config.toml
dataset = "short English words printed on busy colour backdrops"
horizontal_flip = false
targets = ["case"]
num_classes = 3
isotropic = true
activation = "relu"
patch_size = [2, 2]
width = 192
loss = "cross_entropy"
init = "xavier_uniform"
residual_init = "scaled_by_depth"
momentum = 0.9
orthogonalizer = "polar_express"
warmup_steps = 5300
Rows from block 5 of a small image classifier, named by matrix and row number. Rows with one number belong to one neuron. Each number is 500 + 50 x the weight over its row's rms, rounded and kept within 0 to 999. All counts start at 0. Numbers have three digits each. After the name is the row's rms in percent of the matrix's.
After each neuron's rows are labels from the 100 images, of 14976, where the neuron reaches its highest value: "peak at" is the part of the image that holds the peak. Only what is clearly more common there than usual is listed. The data: short English words printed on busy colour backdrops.
# fc1: MLP up (model.blocks.5.mlp.fc1.weight, 576x192), inputs 96-191
# fc2: MLP down (model.blocks.5.mlp.fc2.weight, 192x576, transposed), outputs 96-191

fc1.272 102:482431437475507517458604474491461527481564504454443529527438405562585471543437510416417501539521442502481525502513469491562494494545477549529554501464509537498521433495481457560435479488486525517432546525543532522466636405490470457458558528579480468602525567533500467563434499509467506515
fc2.272 111:532426412448558479581455553497522482384655479435470494486566411490462611462527543426564435406482507519609480529574551482508504499582536484459440489521530536457568377454496577484487447563529543513500561481496622422492534402521517505491546552585478463532530484406543500509573428456487538492
peak at: bottom left

fc1.106 103:474473524480547508470544439541432424529475405477532513482469495455450619567487557540589489561498478602542496493493501527543535502451484499521487410523502545438574455442544603441473527484446476480501503532386439525465544481501519463445502535504520448443515446580509536453526480454414591468
fc2.106 099:454508557470474585532455511597557423554466456453464489396507506434491515491473555475508545505434436513445471515504492463439434392532540554498494505534475528578464536457482477515561464545562559601581453518532531500391540533507548549497560485514546519502490569498546493410544556524490499511
peak at: centre

fc1.51 030:503511424478461423456502562466473491548524490447501607430548496405477474497458456465486521532419501470491519484523466571514443534420556558540374500481556403451503490550535451607466454479479505535515536405469543591527465496575402482435435488492477545567429554506428522480588531510490580475
fc2.51 031:538461566457478465435471596479481541495490500478494498540473463522538537483380446483455603492577446613480629523505534476521548607452556522501573502397464477555495494416449510461527473492521431481554527515539559478412560493458515459472578536443488555609574450495474492520450504470517529474
peak at: top right; middle right

fc1.201 064:506533466482499541454558435462506498559412591546406461557538486435528499486458540463516541500462491516489521404462458420412511496509555465525506515500486412394524466466479451531496435627493474496458547483465538494474536456490458550352538545564587612516526515455587462549487611447385495512
fc2.201 082:578466443471473588459483517526493478435452463509553433491478529585468556508410575435393554473527443496474483454486538550440507471444455472566532481429439491492492352536487473453471496482453571525513521538436451545490481521473550481515508479546567520575437514468552398520553541412430605513
peak at: top centre

fc1.80 072:432529461584386507483379492469513505521538438432498535514538448543479483458464432567503552470525501477457526405450483509460511569501507480532433480448457431437482508527477450424448486561540496535408516348422451391438498468489464557421523418521542449446479567437480485387492497513458527476
fc2.80 080:604526580467584514471564520465477528459394424446496487478474564549454504556448486467471553530585457499558477424489413447459509472453501506550476502495445474556393325358549529489507488566498465483518542497460532591425527464500510465473549519461500508450430474510527569491420553373502574522
peak at: top centre

fc1.351 081:537456491482449531468517518537557505518538544530409429458532642533485560511371505435492467532526499488515481440514582503515503483478503518505576414555482441534467559482457520513551435503357547526467580557529510502575456484559508558485543525494494481461485493477477517585429440438490524629
fc2.351 090:590468489533542558470479488580569498541484487539451506535525632534442500511552461444531428468494435475626482442483611525522488553563537583571500506469542472428527448442451482580452472483430401492422557439525520496503516429449573516449516481532527495495408518522438491447527529439478595504
peak at: top left; middle left

fc1.444 101:447468474545562513579575496581487608426473575453508518546560437510422543515485541462468457538462534500443496592496470518558557543515459569454553467486542529499475442607497507548367403570556455481541539494495575487530485459477535423516464419416519556439501549464466412506507540453429468512
fc2.444 108:579431577460485471386440557510497514527458493559399498533457451483535498518491544422489400478546571441527551568564520572452526476512588423526477466479472558519434475477518586491565425463569374465496482436444420526506572415477502470452613452499525525561507473517587528556405481597478552427
peak at: centre

fc1.235 086:482534505584537447546530513442520491482532502504625587529433559576473526499590457514482508418441455460510487488482427504409452469553517540530555607576552471517647511511486424457495413529467524541477549486437528512480444439421436557478481523511502434602561502442598544505483460518515494511
fc2.235 085:432513515532544529532599558372473504491660566489520559456523535543490452481516442557471455504444547559428495494475484515418507526522480542609463460536507390610520477547437496540537572469509538477479519536530453511499484571517521416541575510511517498440447489548566454606576457536492523520
peak at: middle right; centre

fc1.100 113:449524457507567475540484512492477503435409493467460493475560570522514538498546529536446582531466611465549460519482476538448577534456526538462486510528472462473425415478573494521522526482504574453466548469603466475487497552553555519378461539543457502493383620571404576502452503574450424447
fc2.100 105:450557373434432481529512472615470478538456382467446499499453460562546553513493471555463482535518574592437527517439481468558496492487600505433499558527570526590484581559436542402469516407454484484543432430508437528451460556545506506576465527545591515508500490476525488472537454571605462512
peak at: centre

fc1.310 108:481569455475572488491373482514457449430385437513435563442621472429475545558398500577456549499474539450520516545543491510475470490473535519491413490463462473488452490509471496461473444523459437519542572467468624451517477508587408477529506575466549488424497693470508498524508539476458522441
fc2.310 099:420491477524451561502532468535480482528434524466499515594373631470461496506459475558449447617429667484542473534604483524525475404378450501455534495418483611540514421542465533488520518455510486535583459439465496491470514531483473529434498462504513593453514615449445559500455542542506534521
peak at: middle right

fc1.2 124:542497559540476506543477475523532568512384418493453487430416392467480550544465522488442535553542505504487490532497432484451561469483517529566344476491511552510491407532492532458633471502586573465558554527459538491519419453492509496426509533537448432509438559329435464537537573548510482430
fc2.2 115:506419481506542371557515425584504598527546462503533465435469451517543441461517426546460388590468492508521402566412458468508483507522602408454565542523559400457524501463562541498482529468487438510512570520452435448527569471458553596511499407495558521510504570437456473457482379445478493437
peak at: middle right

fc1.125 107:559470534493472545417495470546535409536568466513539455535449529553599450513436485550443545520527469469450527508525461469509492583536541505537456532516526569510434563497546460450478463447574439581483476434589505542498542551555460554421506600488486545489396517511479438464534590529417512493
fc2.125 092:530544601544535586587500434521528520505503494491551548550588503415420536461502400447458491431417546628502396484444482437485448533526528512495511476477581506430520477533453430532547473429478515494483536465467459449538557536395500512436501489435597487533526415423466500412531436553505524504
peak at: centre

fc1.388 124:417483532382472454581447566536559521517544538471491418451478413511469570443559521421548397522538447539487491476469554557572435402531471425565550484405499491434562415538507444525379516576500476373506529569431478520484405435489462502521502385454472436491455494418565479523527496463495458496
fc2.388 113:401429527430609461405447529542510564493538484566531526472444439552561453529521437447506426467408495548522480540469472582534562434480444512515471451462448585450436566555501423458542482461480425538442507510489508583594462473404406541475484548443513535498519437441497533530490462543560586523
peak at: middle right

fc1.41 101:480580633485500488457471489460477426452549524514442468506473477587461564507472493408472553559540463450496452473455546488463469520572409464461511499477490472507520495568523540500458523363479482491564558565420493505551435560555516492516470470377421554589488381453534490492559550580529445586
fc2.41 100:483511462489546458555470478482463439590474477577507558523519509448583516508546471473522528569528473407600449575532509479526503432494483557426582565436575523469593529503585510471547514443524501419507526519416579541446448496516505600415521545419498535561466497480488517468471609441494605527
peak at: middle left

fc1.552 080:492538503503494490480549448452559444494550474481457462460587522467545471557394570588575578490451508498469674521415538582563496455502501460556504482474413509437498471597513512418528462474508444488444467433521493465522590603546643525531522592592413511526520432523515528543530515528527559540
fc2.552 082:567518450538469522524460505486506464570554479456428461626420469464472503523606499493575427474567496431392450504398605463486456535454553496424395437528550444453532383540444475558536484521491532508580559548417534588511484432509420480509457496540479480529449502403455678514501452481530511466
peak at: centre

fc1.303 111:502543469532400525378488497448476485468604473449389510522382569527435524493543451609572509440448394467611586529470459450505491514475506481548503537532449462580491472468542521572425519464502540440514575404502543480608542514475526504548529542537500484539516511451596505473436494482478431533
fc2.303 112:381381445530525532492534500482476591490627519468533515464541473482502603452468477548541477503385463565395507464491594532424583388510491518595521551509582507506476534554431564529567583463477470537512459505484517492485513453585482539532502512512543458592544553541569467515609527478458501426
peak at: middle left; middle right

fc1.311 095:541619485435471569402468533479452587512467460510498534662476464503472559466530497505476481497525481495397448483543492455513483573475484487488548445473492515518544477519535470499532497549460413502506519586491460477548529450563503413363557456507478427537535481453498519484525549448377411617
fc2.311 103:514498413458598509472494515466510507483506451458408459486571556380575544495464502557447490467495478568506485604556539501528511472526524481565425461484500420556541353493436546456444500408481573491380522519481473490511504483498503495487480505569560493508512479469453550457519470497446683617
peak at: middle left

fc1.63 082:523527449490414448501575460398459499585338535500497529505590490454470487500522539533389544435462466572551528519453534453529537479563390501475533474410521455478457565485522533490404442593525574473406619434469433541493539524493543500400493459472624552447528499492546497624493485430477490541
fc2.63 089:491558471450596523479444470542506481579487530527558433570449539566468496475400551439477500623458472503469517445588515423513567562503561514592444554477451584409536412503472489463513484491464584480398448616481612538432578543504501559582491525512488485518502535525490394555417506372490520404
peak at: bottom left; bottom centre

fc1.170 087:510368489537635538555579444481550429480582467520381402464452505505504549473582562438445492490488559486548505563418475564587553481470435541496522531520507596458577483464481503403603478598413429453554555451477496514450441452538456504474507454512440554417590520465566522525507502493498544522
fc2.170 098:476527492462491483415379553508531456449433441412481488514502558460529512515438538507509532409442499496484490623474454588547603520437538532528460512538424498472496549512449488483550584530540535457410428461439424506465480442588550526488485566463482519481513514459564463521455441483510543445
peak at: middle right; centre

fc1.475 090:451422528523539562521433522500559501505546576495437483562508527477494453568431439437478522530510408515575407432517460500399482482525561516573452483516444472453590595470539458494465530480393426507517517479466485501548502491416506481437494567516489467489548486479405558441444568518489400478
fc2.475 098:549387535529558488482530485590456463503476572527474463531507519494369486514510493462487495427522480482474527499467497446438472395540529519512501464581474520532549345526525549617488567487433449496506479446484483536534493441426547467373524441508468531494403471445484537450513508323403457478
peak at: top left

fc1.114 101:541509459585520583548468523507508478480627537456417472511463453517541504553440473499508481546616509527439456452503519543443478473438500463549506460472398435443524507438487502537438509526456477531684517499522486534499557483502544437491541545565474505476521515497478516318519527504477519394
fc2.114 106:491516510533542442565546430505488547505526515427452491558502522472500501551507482549440561472558572422485495477519583526434376480429476503510554546572555416516549474524457505512540531472488552486735556446503454532559528474446519475424589521492437512477428475480445605482511551452451526631
peak at: top right

fc1.507 101:554563503539547596492435440482429519556481462495419404477437370509401380462373467546469512517469479437514502526552531531525497496493500547613480541573397482426565519500507569510484440567429496509392552525506555476578574531568574551461481478507446438474532470560485542466550518550498451478
fc2.507 121:488457443609548506466416504381527531472449586519564497486483554571532523496454506502474477371619486465382482510493456529503519603514498431526486498529492454512462295474513442514458442536478492532542492456511425541572457478525417501434395474545538490489506452596455499423490431481463510455
peak at: bottom left

fc1.234 078:456528554499563664537523517485459481507544485464425599507426529543482513518473509488558460558539454436462548416468485565524443523466458515513525455534435477375588504520386513495532503492421397479523435597553542492471466503583486464506474539567423605461534528466458468436482532565469497502
fc2.234 081:609497547523501582470459498544514468513478569462385491521575512499466567485474544489496559453482527479515530466394550478477392434496486432387556514560503500557534454412503520538519505489488475519560490386504457541522514516429484553338508403551529483484466556517446509494476578474487575546
peak at: top right

fc1.158 103:588499497446445449520459446515504547521446484408415576471620549454449481547473550460481576507477516403414511523532468512545471471543438508495459517512393534472533503486528417526473582468500507527504548432459559554515477500455423574401403529528573574452525517542539520547535566499436594507
fc2.158 107:426514504462453513458519523557507522574507548563481496440477399440506566526394487502425606536577439482472394557478533458452486528402442453493497447491512591511433440487527535482496506541522430578516597485488430492453515500526470500554512528501495526564584442502457488516532590552392611475
peak at: top right

fc1.339 107:447527563532535490514416433471527489520524585462511482541465511538528525387457477496474429496436452514537521371416538462475486475518522470506458505425498527463512431562615474510521436545430441473389561469489469481431511527475490464500440560645570474555463528534548433407490545502465440442
fc2.339 103:526484514401497388464573513489579435534460523492521417502542499563451503464492495506501401444465579533487553436523570518439515541539483532485460472473506539457505379501477494531491492505488461428484551436509529501497507428448483394404559529544555467501447537467531478572524575343451499515
peak at: top centre; top left

fc1.437 109:498429505524452579508504465570514540501394412486329450517469464543504429425536617458552567519526478466445525446449499504424501499441446484516471526408470539521477523512575565564594505416525439499479541405609507606416365452431474428566505565534460436543572512519485500463525474571541456513
fc2.437 120:523566479581576551503506544525495519497517644511496493487520476515471447585411508549450431508480440407566463582570511439438487501499484420416520480528458577459509466504486482496470457552499478531579577517550417547447537446517519485577563478501498510511510553452477402437495432437546573490
peak at: middle right

fc1.177 099:484500559577473437461441447595516561528463529483458513497455444564555562342497505505495529475519518455547465417511472558378477504501577553426438406501486550447414517516580426474582592443462521507496500497559525424515514497481537564488436502421569507516479445506615507542548551472435502523
fc2.177 101:499490538570549533522412506598438489540435528501531589540500590560467530495564497493451477444585411514583540571491543543501441431525563476475545616481444485424480514514567467516504470494572523574557459510571537446569495521405417570529516474500467531476416501493507537451474439503507495500
peak at: middle right; middle left